A small masked image model, trained from scratch: 48-pixel images, encoder width 128.
Rows from block 4 of the encoder of a small masked image model, named by matrix and row number. Rows with one number within an expert belong to one neuron, the router's apart. Each number is 500 + 40 x the weight over its row's rms, rounded and kept within 0 to 999. All counts start at 0. Numbers have three digits each. After the name is the row's rms in percent of the matrix's.
Before each expert's rows are labels from the 100 images, of 14976, where the router gives the expert most weight on average: "lies over" is the class under the peak. Only what is clearly more common there than usual is listed. The data: simulated stained blood smears.
# router: router (encoder.blocks.4.mlp.router.weight, 16x128, trained with AdamW), inputs 64-127
# up: expert up (encoder.blocks.4.mlp.up, 16x64x128), inputs 64-127
# down: expert down (encoder.blocks.4.mlp.down, 16x128x64, transposed), outputs 64-127

# expert 7
lies over: large cell
router.7 105:472590492495538438488472508536447519553522486583502480452498581487448522520514444473468440463509543515496483473534503549507494499430474514503533485554560477461519446519510564504499439539563492
up.14 098:491491427505543499414480528569516491583512492544467508476471502494504543576499475515537478617458524540498506451504559533483455515563537487496515467524498418516526422446457446520518541423527495
down.14 099:506481420480503591610530537475503557491493478486528522528532517567456499439523408498564527454471507477521455476421452620534566490529487505444419539514499539485553530470512459506451432475532522
up.15 103:441559449446494458566492492497494449488463553430501518474511476470507495506512536482438502541501526579494525569485505531571405462502469470481526512491427528485540496459562474468463561498498518
down.15 108:501492525521441521476483529445510527526537518550494475580482499479530459579440506453555503493518486536512459527497480448504552485543528484472572538497451448539536526491507486503511552482441390
up.16 102:502581449447499452529566433522489518497500483462510519535458515535522530432465513492449497457473480497516476469370466532493513563486500521511470487541543484500485498514557490449521539490424428
down.16 091:446460511593544487592477469458445581510501466497502551467517498527537514479441536486522459510546457446486525475497536580507455489555453448493381456453485504493526539527481494557481445479509496
up.17 090:536512505474532544516538561457530524431580530484501523441467560455448515568524443486495470513463516516502472510475423453480489485567431495569534438543452449454559430550521448515487527460584540
down.17 090:555497509493447479424462487493480480540484490411473516531456470514445548488543404478559527484553532432494460566459430502510547507511528488484539493431464531469499487504435549532518542494414447
up.18 106:550522479534457459433493565546428483490588512483555547475487474454474508533540483493406583443548530497442584480475555509529493468494485468490473489457507503516487483551431524617484544489505541
down.18 101:483540455541483522573460479536467492405498539487484510528518496490517462503406539412548509499498525460536450547454474469485480534517488477546537524532422495446514519432470433439542498464531501
up.19 110:509524478490465558437545473506517516532548470513450521473483482439421447491495391533552514452535463509450420514509500483495486520499457528505521561517517490484607457566515502489549515547529494
down.19 110:461491486525527463473465494420522503493502495499453509476509606526502526506519493493536447454547486507511456520488473436533609503465455507462508522468511501501442401457469546511522465406581538
up.20 093:515450564480449556526493448481540508542534524449478509445482503488507512500498472504521492497540485496543504453514447455468532499535482462562536437563484416444486472432581506489547446446567520
down.20 098:456476505533487465552534496523501539533529561538516530514485454479492513523423553457490459441449500486554552566486542432444464523500463579582538528570467504437497468471537465459509517437500481
up.21 095:540569536453542501510538467502526539577443499482547521476499533432451488468476519503493493500516552410499564466552515520469528511521526477468493492525505449500498458504540515419513445509512534
down.21 105:543482462474524413473430535465433464508554489526544426520523509528531472492519502498450492532550555500549478501484450540519512474486481541502505505477599445506551517477399462522497499555509548
up.22 101:533530412482513456518504465507489538563474413432495466525534422455527516487516481480455511556452487570503535453506499508474551479479475580475513512514484496598475464509575488578483525496595452
down.22 096:504478417506463556482522483528463468458503432533488499472486468495448449485575497474490451494542474550500548490519552527455450484547503487489532595508497564545523584521482462523516451486475469
up.23 104:569499540479509547437478577541476537480496518537507472444506481475535505491497505518495412547563539550371544447507590478492509501491559511465501546522498484506486493506452483472554584459491508
down.23 101:502505436471544528511523469505527470575426545529449504489454538500411488494564494471433570530502506518518462456565503549574506492515477482513511527453467480557540472482487507468522421450565541
up.24 096:540473497467468484447548471555480564500457482503483434508478506560525486541508427440481482484476500474541409508501492559499575488534512487531515436479504469524499505451529562474499514395454493
down.24 096:427560492515535448550462523532475475484563513429472516491437502564474478485506484444510500448560449442459577521505535515513460433443469552396506474474538484498412491530516567486539397492471528
up.25 102:532583475541495490540481457572542572508496529496540453522360537465497498513526434511464530482466515552455428501404581556465549512516517513479461506471565468392517508502459495548515517443481513
down.25 100:437446496584523552487473486478489452448527489446565489486417422520508514546534492498487533547463534420480452524496497492444486593520523503495465489459540419511531542584443563425428516500450496
up.26 120:537498513539483509516497518582525479628492461550561528523473505481504445459489501541427511567456430526464517465488441523497467458486490486537506491487517474408463488552490491557502614551516472
down.26 117:519572557491496524510532495476484502463454445586540556511497459452479511451524484585546547482481528526479541527522572504481443511523550526474449453498476499554511532524530479563458520499598612
up.27 096:470412501472513498525548400473499547494531542548479479431507476494510468494502480505530487591478454480513543461514515416466464546530443378557479529444542445458498475464518507464486427442552563
down.27 094:536516610514575474489591511454514550516495509440543519578406477497511507519485509465502499519558530502449419488488530483492518452548437528513545409500500502459512485447481447472496521541460473
up.28 087:467551492526511505500496483504507602478476467494519524517462551489447536519575501483519574564497519626500490499494480552493527454479463474558481525604493510433530411546493551542519504509432487
down.28 089:484478474521508501493467564444482403474491409517516585458509532448549524505532501451459488567470544391494524436484533458507475509506491486537492504510516503555525595499498475538524555447532482

# expert 12
lies over: small cell
router.12 133:593411470471573459575507489552500546503423475444452395497478497459530479545505462502536507525488524576457464536474484530513507546428509503507504498505459455482464507466496473511476514518451544
up.3 131:485553517618484509522555560517476535519465587535551480452474545586463485501435501520489513467459470517496492531481481421549578552520414528527502497522510462460508481505452510519529461470462482
down.3 113:450552495511467502499550526447456510545539514441539540541516521509482466467472519521532478497530516494550520511430541507518571515426494485544501515450590510507516461540476498512520564504489449
up.4 085:456481522560495457486502525506549544506521471434446531547534603550529501568525513492513531435466438537453474479587506515540487475516536469487517525521441501501459548501480395472542481518491468
down.4 094:530597473462503514547543508408463543543552472544556366495487433503520506476550433443528535542474565467497478578528508482521480555493483484527481516522588473527525501478449546495465503561501475
up.5 090:450507515496563502538578483472480477478465521423551469491416470523448488440582490477584468453527529528555471575471507427521466538534533526482502517568529562552505562511527473456497539517521511
down.5 100:559537456458507483534485435499511458522462522584488496468494527501486536499570530420501483486501473531552503555422470523504479549483518561542530499486571483517500442476559479566435488434486515
up.6 090:493454522452500461540512476447516455468444567474518450398522508507508545481519532471447530449475533429475510492491478550556473486494506524501546554500493441562574494454397505512597509582543485
down.6 106:502503538495511540431481509580438522577535529559590516518507440483534437482527428494510572418466433475575462550524503485474487599469488472519446517506491475445564512564503471504440526442560480
up.7 091:562476454457505545559438547497514504466565523468506450569454446454541464548516585482561526482493458475449547550556476526507544491515555510533510499476515541476559525451488520492553566489529472
down.7 087:514490561449454472427425440519484581486504442548506455495512498538456459482461521559437578524529521487465541408484422496512499463465517467495576444488504556553491483469500523489472454533565576
up.8 089:539489487449463481498468479511468486464453588540511512481448448405526557471521513457526468496483476529512524453495508556464530572584606514469504460473428530440537583473495476491447426548507476
down.8 093:438503442507479557461541512505515449485476470491510522469518513487545473547504505548400536431537465485437495429547509432488526449544508526488443509482467479520594505540478545444559547469560444
up.9 069:460502534518561531523501561549477519520436442446519541492506498463527517515496458519536504569517468410514535521496472482502531529487537550467506430520508486445396538438536474538517491475485525
down.9 098:516496484491514495515485450514524492504506490500521492471521492481497523523494511482499461496481445463576515494592498476562509432543523507482508465501443477472455524497473519503402569511549464
up.10 093:522473497479504459498554494497450497486463504516414537451502476512546510584499512501521545472467512494412475550457432589458498501454527563506448499561486504438502487545475523577513453464537550
down.10 097:458493535535462497553486463423491515498423510530459553547460551450495454510474506531520493461536474538482528459536578523514513534513584478486479457449477529568473537511504503497540545504457410
up.11 115:562500566474455465504495519445477485483569508454553496545572503485419539378471478504506542482520474490550527485469523522449466465534509594516557524490525514521544452545526502529569525450413512
down.11 114:557498491440540431505496486514553447490497559422486526481523481470475512454538557533508476503558403468474464558491502531495478489535490585495528535542538518442520471485516499522538526449534481
up.12 114:521497466389541499519570527502548472518522543512506488508497498444476459473487506564527549524463427528512527513485444497615432447567468538453491489461505531437548481488467495481494530487513542
down.12 099:558507489424512605497532462518521479442515536496572534504453479492485521552601439554503538557474463466442444474534500511443497448544441513504446476482538601496533551528460477461540539491509486
up.13 115:498491450520517540569535533534530507543426482450483480495458564504481507508546521502433466442535517517483495475473472511476542466471472566478488486549520423486462433506510496525546475511473434
down.13 104:519464474556498508490427457461486538493537520511467562484468563561370581512498402508540476523553513497537493508456450564450575527491485464469513478465463531507618468544453496549570496470492556
up.14 098:489472473493459457514452483595492437521480422544516480442500514538508526463512492437497444443530526481524424525596562516556400471433452528464476505476545507577472521497505557503536438469506583
down.14 098:520480427589544460501496483461529435509453547550491471486512442505494549491494466575452529488481559453585506437473497539471451563546486585499468463503450530480561529499460427527524505531513497
up.15 097:554504533461477532528419534485476525476552483545522460508522454456485424424468575522499527533458480502555506481470544504480520493475493517478458523511479509516573563524564558537541468510499507
down.15 109:520452472479464486516451492441531443496450514456449514490463516488558532552491537481481532499482513493446591431498489488492559530516551471499523536531456437553403477509469464434455460488479497
up.16 106:577460495573516475466486498491465482458517471461520444548516566504561412543471439565478516522517479477587470528405496480448513461517545555510530536512495514470451532446532451475503483464446509
down.16 106:493524539448513430557487447458425561476485537527468502498496419481504576486517556498570499455427513493512488491484443498513461467472463520512563483451609483601483469500529550443531532489498579
up.17 070:478495512461531508530491467427470532631552497542525423446481411569535511529494463486525447456451485503483519581480555471526498572472501491493480487473502457556491553524502526517519513424513539
down.17 095:539464521532561522453520446455439487477500504544485454499496499544499497454521514463546440438504510436448411544480406493481508467483508484512582563448484423523461432557489485499499492516475532

# expert 3
lies over: small cell
router.3 102:536513420526562544476508499448446466495476532496534482482497461456498487446515506540532469539479490637477466501470439514442506496529438576529536542464514513545488468497419549498548436509491527
up.3 113:515488453539514543526492513448441456473451533487483421486503496535487460471577459461542442485550531545516481537430555489528498575514536463543537515558456527499559538467548512495524463501491545
down.3 096:489497471468477481531469496528511526471512514449571544528537503458475453526462465552545523527487457548529511533526470575476494514500530513470433543572482536410490577540520471488498486543478436
up.4 088:461537508503518470546537494472428463506544567518479455538481502434520471540503536548603528484507487500497502528531453499557475511449533481513475465500505558455509479498535574531461427523531586
down.4 101:549504495505500476588438556509515434624465527570516493502473429426459473510521514553455506465507545552507472495468524458473469449488505524482495506514439481486464527534509555420457490486449486
up.5 097:519509561506512536467532455531511493480509503476485413470495501503515507449478449543574482534517525532536506524562486413496524506494532530533451503560535464471414546510548534441384468528485475
down.5 099:495473476471498504531414457463514387462474473467455528538548495551535480567498499492482491583504492503502571474519528528519432550593521526476494461521514483564571549450515455537497537501469510
up.6 097:505480526488516493571535512535542495555482468511479594471544590413524520519535489538503446506543480494497508474464423537496488507545431494491465486539433520497537480452536477442500506402456526
down.6 098:489507486464568517474497526409489524524483494482481539451488554546488533472514452586554471568421504445480506475444462512457515524523463487503492538421488532482522437538538603555510493485584478
up.7 076:509522558516488517487434492530498490472469497453515508531455482488516475446459481449517519513526574458477494410486520489519591534509550538472516486526428477557521524586492418534531477520442500
down.7 086:528436430486523460544512437496476481462490483551450493579530491509440469482481469522510470514517466474505507453542503565550510483400473553445402491512513487514484576553490501520470526438508447
up.8 092:507524467560552420459444517440480544483502429499439413498542452430538442438521519544482429513527570474534531540438488511538497459488494574498501519465569509463446507536512538492482467557493511
down.8 104:527466497424446485472558489507511446504564521426496468463538507530480409490449493507489464443508517524440578551435490413526477537538530503597451519463511489497522506429422503485457542474513484
up.9 090:501491489435499518515552548526496512474447518461479526515570440545491521467483519503485481510571626486511455383477545563520522526543424496553475463549551486558505510588450486525496456517476470
down.9 093:510445478589522426436478499515560461517549495454518474507477473487461445534450524501508413556458500473536457503526528508500485506564516531508503476498452521512570513525454505495533565474454518
up.10 091:574464525484456577485528488510496522539570448506448512557504492451436523504491523449564383549582517451491454464512523529519443526480524425484508484526513520500530490513526481534565514549489485
down.10 087:524538517550438405544437443515532577512476488558492441408511515417462481523555520541461498473496557512495514485567481478471550503422532473446566450431417464517507525507492463462467454429463525
up.11 099:506477518552484508545454556544531475574530581508486423481513506484544480443534519482584465499424494547538442518551484507528483535504469461503476520537380448508554461451440534577569479495480567
down.11 092:440541451586492422507558448511486550466566546411559496470571556526536555519454523540508484473530492484499476544486448487535511459456513480504469533562506497474466503473563462495482454501510495
up.12 109:453450501503499481452483485449479519560473531519547463468510506515476494473512519582487483467499517516591473503437506439452488501548480497460520481482428500488511542523469578450469505442457592
down.12 102:453534571553443535461511536493536462474485504462517517587525521448539516536577533508569506511525507524523550483488411520452523522496531462490453486453520528523505482551509517543532491539488561
up.13 110:526529480470486553460520501477491500470478505470522447495449458509493522437540577504513434457465467490515517473474451509477481567491414561551539447530494459551432477541521560506496384443519497
down.13 102:546470375513454463522566495460575511507456482492529505444549523529531539535539432515501529487522438486514520472489565463537463548499563532455453498581507540410510468509494471560537459497531511
up.14 085:479514359481515513542483518507551489546470472493528493534392465478480537525506600519513484438537510575546511480419479537459512530496508534539514554484509465461493467426501558401529458552515492
down.14 087:532473584505587554503502523497465524446497539522468456455493504531535462542493466548481440520534535511572433500460545480490527471507510552451497498435541533504413497445497493575517572464524525
up.15 107:472563516490603527461584513479527536474532471493443469538554466442481544546471519509498460537432543465439428574542524533555518420482485547511465491555468494446513527512452444437518533550495469
down.15 106:491576535567474556558454532521546557518479444492548540461542540525424557473574510466519526556568545504474485488486527448474562472540495487539448463477535519431521542516484478525453575463497493
up.16 106:445543470532464472529499494490474479483507548511515515532485531535500509518421551497534472479487474582474486516498510468518532514517484478492567566508533434425477491481515528544585514538515542
down.16 105:510467476504473538512603472461435454514517520464487585486524476463538563503453546488534478448449444470567481515463503514506488527452417453551468448532499532559486549500560463476545458564475528
up.17 115:555467482433456534464515443502465482485440428499558477493483522420497518565477475505496501484488488571555443507406526448582464540546498543487469478445520551507493507461432551551520546520477567
down.17 107:455486463432513497476513550549485438469439552510386500445531466492478526472538515527493495527503462499519493484519504494445448507502546558492529618560474504520507487478511399491516436500549521

# expert 11
lies over: small cell
router.11 105:471428464496499439489515454509519459420472510502534485577546470524497541519469484502551438506455455586520465513480476440508510511482532553486533517478531490478534528525422576585501469491549567
up.26 098:576496539481479526517498519511479541545464544493454477533572520503525481456465493449508512476508531426526452510473409483561525459497498484494489514472509559528556503419503483464542476429508526
down.26 106:530465480547534540467517498463425502516530495536458631477501469515521453514524484523499497491525538472515505521485448471435509538587448555487496488539481450526507526552538571457482522475508487
up.27 111:470444506431510516509480471593550504463487444460548562506575457491454530505506489496482490568545507561537504464504439497519462480528479489541491417505476514453476434486491470495511481553549546
down.27 095:545471481530498450580530504510482497440397515507504481529525526527512552538564477485472478542434483476527472501485503549510437523490526563426443515532551613557489537490570500539511459473467476
up.28 100:502531499467460473467484530534525449479471430503532436467437462472483471524481529577501506490536536561483533524464581507432433496440612587411492543491457561484544466523502564510498524486489437
down.28 097:506521438496543515401498523499535513423533454552483460459582495425430487485436484414505503509440526477447549440534449536422474558456504486465522466539476541490492458509506471485507476518480490
up.29 090:478518467495489469497479412383549528505530586548554474492539460444528501495518481501435498427446516493560465487432493498504468463480526551523545476490517497578581501501465535420544549472561461
down.29 092:569495513480475453509508451504500518496508543537449408478454514530475437512574468534539566531525488575481534525464432500507511457531527457424529454534484520498408507512432535487462506550484505
up.30 084:538485485469485491487490525484571500512546477515537544532511432457602457464535461632506447503566470505509464467507506600502479482517530499519498506493463542484575533565496473571437528459491575
down.30 106:544485528512552520444411466499482481512540510451538490459432466516484570541485506499522494502487550442573522501483542436538457509463498512522431512531530557461444543517501483490514475448485398
up.31 096:490492447490538522383485526438544518464484454533554527542454468563563439518514438509550519485514525485590484491491480459484453475518474500461473459449527525458497463477521471437458525505514559
down.31 109:527609478486529444525495512449524483402477505505490385461525532474455491521434488527464511485476550494474527503455496494546505465485515471489516462491467491524507497470500513537492437439589500
up.32 113:504464471479596499524504491424504515532477479533493478558471563532539491510477486504473506513547439532493525486529448448589559448444519516537522488575535554507527435492460577539437458532535622
down.32 108:485488538554426497467559523534460523445500469480539530530474515519491491463594496479564476521506535443451472549551504509413477599488544490465520521474533444453466498493456431492455540497526435
up.33 105:510480494430518512506513528543538494476515488538496481542501432490537505497506417535474529396583466462512456454530550496426524505444525553474555467511551551507491473498531468496498590470463504
down.33 091:523446518520541470515548492504569563458409536497565516470466516519470558446525539447471472608555566520550472447503507483577551451500457490543544463453522532447538504501463425515484539464434497
up.34 076:503487439483481536458498572494427599485529528524532430522517453538517485488484546528565495520529438434449528519550450515572466535469476494436509485417490501542540480501510447498490431447526521
down.34 086:488478479584503521537439462447521496548457489496479526543497501552527486472479525442434460481466447484499545493474488485500555466552479509524570476475492460510456469530451548532498505516529540
up.35 094:476476564481541503464589545498524438447512519488519535514475454535573533551530534507456465535533477594532481512450518479478474447536486505438517448479559498522512507547439566427549522541471547
down.35 092:547516499511533550540431593519512486556454483532467474462472467464395461470490533477584498457516472503487479447462460477527516504521481521510499509506505527554504453372544462494528503507531521
up.36 125:524492510502509523536559451504444475483457481548469452596481495472514540545570466507513510474510466538484540507490496518509483498479467465546521548550550490483524480517458577554528467498537499
down.36 112:511514588443523485509489483549476578434509533469471461509541487408525535491453500470499491531471439496446470467485531449546512559472449497523473488492532524527477447511529433512475551454434451
up.37 095:549531537507519472492497546455515501455506416470483480501504473458521534509479477511557487472539452419422518464424551545502513407448527513498483530542546567452488508450520534503451500507457490
down.37 097:445573502467458502522446439554546519548556522529446538556518496421504490562504521523467476472449477520530437472512532420538492512523625466557534506491398476458485461463478506433544451506504522
up.38 078:437585546458492437543578415506494517492499569490501508538506507469516572448451483526508455469523493462521507488489508515500545487446445463563483466549528486519601478498435483455530453468520514
down.38 090:538439549503594504502482472474515540470476488496528481504548453503588489457473530471444513483528564473560473527528490464546522491457535567444489522502471511429529435514429460485543467507457489
up.39 125:502456579449517464515453497459515506566526514453559495526485437517481539469515416468520474486493451437567486429469465518555540521447443510522513413553543489586561492543494506511527485439540514
down.39 113:511501516496457536500484551543476574536497492532483558534514450551555509468532462539472563476485455525487503415506467482526558530492469505523400464478533490496496500516514499508509531504543485
up.40 090:522472520610530524514538437440527556495487565460499525494542488454444523518482446463476484526531475520506496508577512487538506526441534439562564427450488544467560472510505508531555486572456474
down.40 094:515477531433474415518523536547482428499589552481456524468524450468473526472422544499563461491547501452468598509462575498489544525418520528474472498477459456527503568486558599537499523477485494

# expert 10
lies over: nucleus
router.10 108:507574446497640443549534558473534548531537490555468480460535555499557481505555493469491508490507460537457504546517527519524485498382466414492482559516452527472485534563587459494529482544521511
up.14 082:530528496450476495554484528548507480495468514525507518494472489466463455533521370529468480506491474522532454461479555483443403507429470502420497540445428505446520515517469591476475530492551531
down.14 091:569579557469539460430429510512494453490481470482500498523540512466454499586505418494519449367486564503460427514530464443500533560455491446516478483507485507463496469479505464494544489460517526
up.15 135:508495531482544492535514462556540476527486557460439467506509535457491472626599491450470500534499539496529495496519568553514506488510454571479471475542587574494478449479464423507444515507430533
down.15 115:466527482588561476506594482488504460497435496495524516508536505481452502474527527557540522466514529536533459494471408478487521565585443497521487612479504539452550513471499455542561547532488504
up.16 110:464558457489568497464504522491506555515546464529510551461469463426438496580501503493531509494454476430487522568521547494546511571497486516532415501442410493539554451502542443506548501492567542
down.16 102:476596540534530464525489433446529522482564524484487442498516504515560528538433499490541472412514503488456516506561547487509482453530476483471535498482564482515481543533416535527461574537521437
up.17 093:529562495503549427520515595485576497524481540476490484464495555434482523515453509485485567520567494523471568553521589482491460438438502532548547507500524505560531501486459441503496471482607504
down.17 091:459533512500436529518461498537421479502550511500502503526489512473460461486517486492597527460466562469536510449505444417482454568432526558573534523439435465475470507528487461542550519491436457
up.18 087:550471502477568514506536478527482511584515485534547481507479545477556454487506453551518526493530488508456449455429549512518457539427545498443525502472530503479491507544512581453435573459472530
down.18 100:567499477513484500516514545518456422528528431536448463499513479528445490411533409501449501537460511512509517505509578512489409458458482527520470519500503488474456474489524555521453498539510510
up.19 084:532488481485485527445466481464553499457582596473526499505493482528527563495446468449499540512607470405493571520508481452521628446482524425519518530494508445464542500540527530532472522490469533
down.19 130:518482541525465517497471491595497462480477514532474479493444494475459423567459528461509490495475470563536487540536540500515537503477574517490472415475472510417459511558490488455544533538491486
up.20 101:452502508518523487505528491484462536481532529425471488451508542570441495563517552452466466560424538501514502607479478518514521505505513493513435517454438417444553470433511521520488585526463513
down.20 099:507564539478503485497467481530482491569553514534468470459550459501519527452418468429530437550505421465597482491475502465468450441454491468463543478543498512503471510475503497499565486523469378
up.21 104:532516608490487484476558486539514557549478521571581475464459462470520557490457496539508472452480491478547515506516534473502381493415501576543508458490538418468510483580527495483450562579485536
down.21 109:556469510476545566537502540574504514478523465572513541537487513502523496541491457545483462540514502518470527503542515505481483490467449477444453485543531480505478512557512512470532500516584576
up.22 083:489469459478470423528437473510525556477538437437495454518509514445543563565534546566413534472541482450499520454499470501472469499530488538488502475481564502482500583518466465508580514483460562
down.22 083:555456533518460457476567500443509498486523418484544479459544541553560441505458451510533546490469462478500525552496462518483513493554510475511506498511516482468525560505526525510496455537442445
up.23 114:476500509455554512525501470500482469601454456554540451467458478491470505509516501560431463532456513549555476512532539476478514517457489406431500529487462485464500529476477537497539545469573518
down.23 104:536518475478521589463517435476457455511566483523498454511510528553508431551624434517539496453491470500460459531495492589547510457557476559493458499486472502458432517505510461480519469492506478
up.24 094:483461505483521538461526530511521520512446479517452484477490489452518486568588530486541514513526493504435508632515521502539545600513482489493484458575437580445538457458525527461518469460477485
down.24 090:511575481456521530501531553399519480440531502507495514530509536438492526488504468535484543509462594558568560430529511507524508498462418513547469500481519429530510416442480425518528545551509526
up.25 080:451516511494471568529543497550424528498543486528496475499417571482506477544538441564537556436523471493494519485430516492538465503470518454527486556556467549405451596556487481505542471453514530
down.25 103:573472533538528486517518492520479505538488512482543545474509514534475446489441594535484448445499413488504547484514570543553522489528522546526512458554478460500475519485505495475508444425522520
up.26 104:436525491533435518554507484461469501475445413488519578452504542505478509476496514586514580533481473506492516451524462579512568517512511473488514493530489473528425554521344465545490497537464506
down.26 102:562469442419468467503451540568487565488511495491491528497521453443550484564545523453526574546570477513493454487504503503552550450502462474522442569498566517554570557490483557465514526489473520
up.27 104:529530417451547541497458466469487482491408469540493450485514439365473534480508572558471484459479474488510514545505524455487532499504548593445468505523494572593513548579522451538471472561599511
down.27 104:452520537513513506478452500546484512454496539500398471459522524511533519542476521484489473501481445576428410543514528493524416578543484485520495449521515513471447516507462544493514502461457469
up.28 108:524523527465570449482573400498484564521542512493511473460499429540535532477472484487416473478479507465468452529482501433469465537470538558472571485527536536495449531480555505487489479485429492
down.28 108:466411449529479466556498516547550493464507510513512483513504536476521425477478567494480466487543483500468481533487544465471576490529552498577460421395464471484503423513527476391504487458539499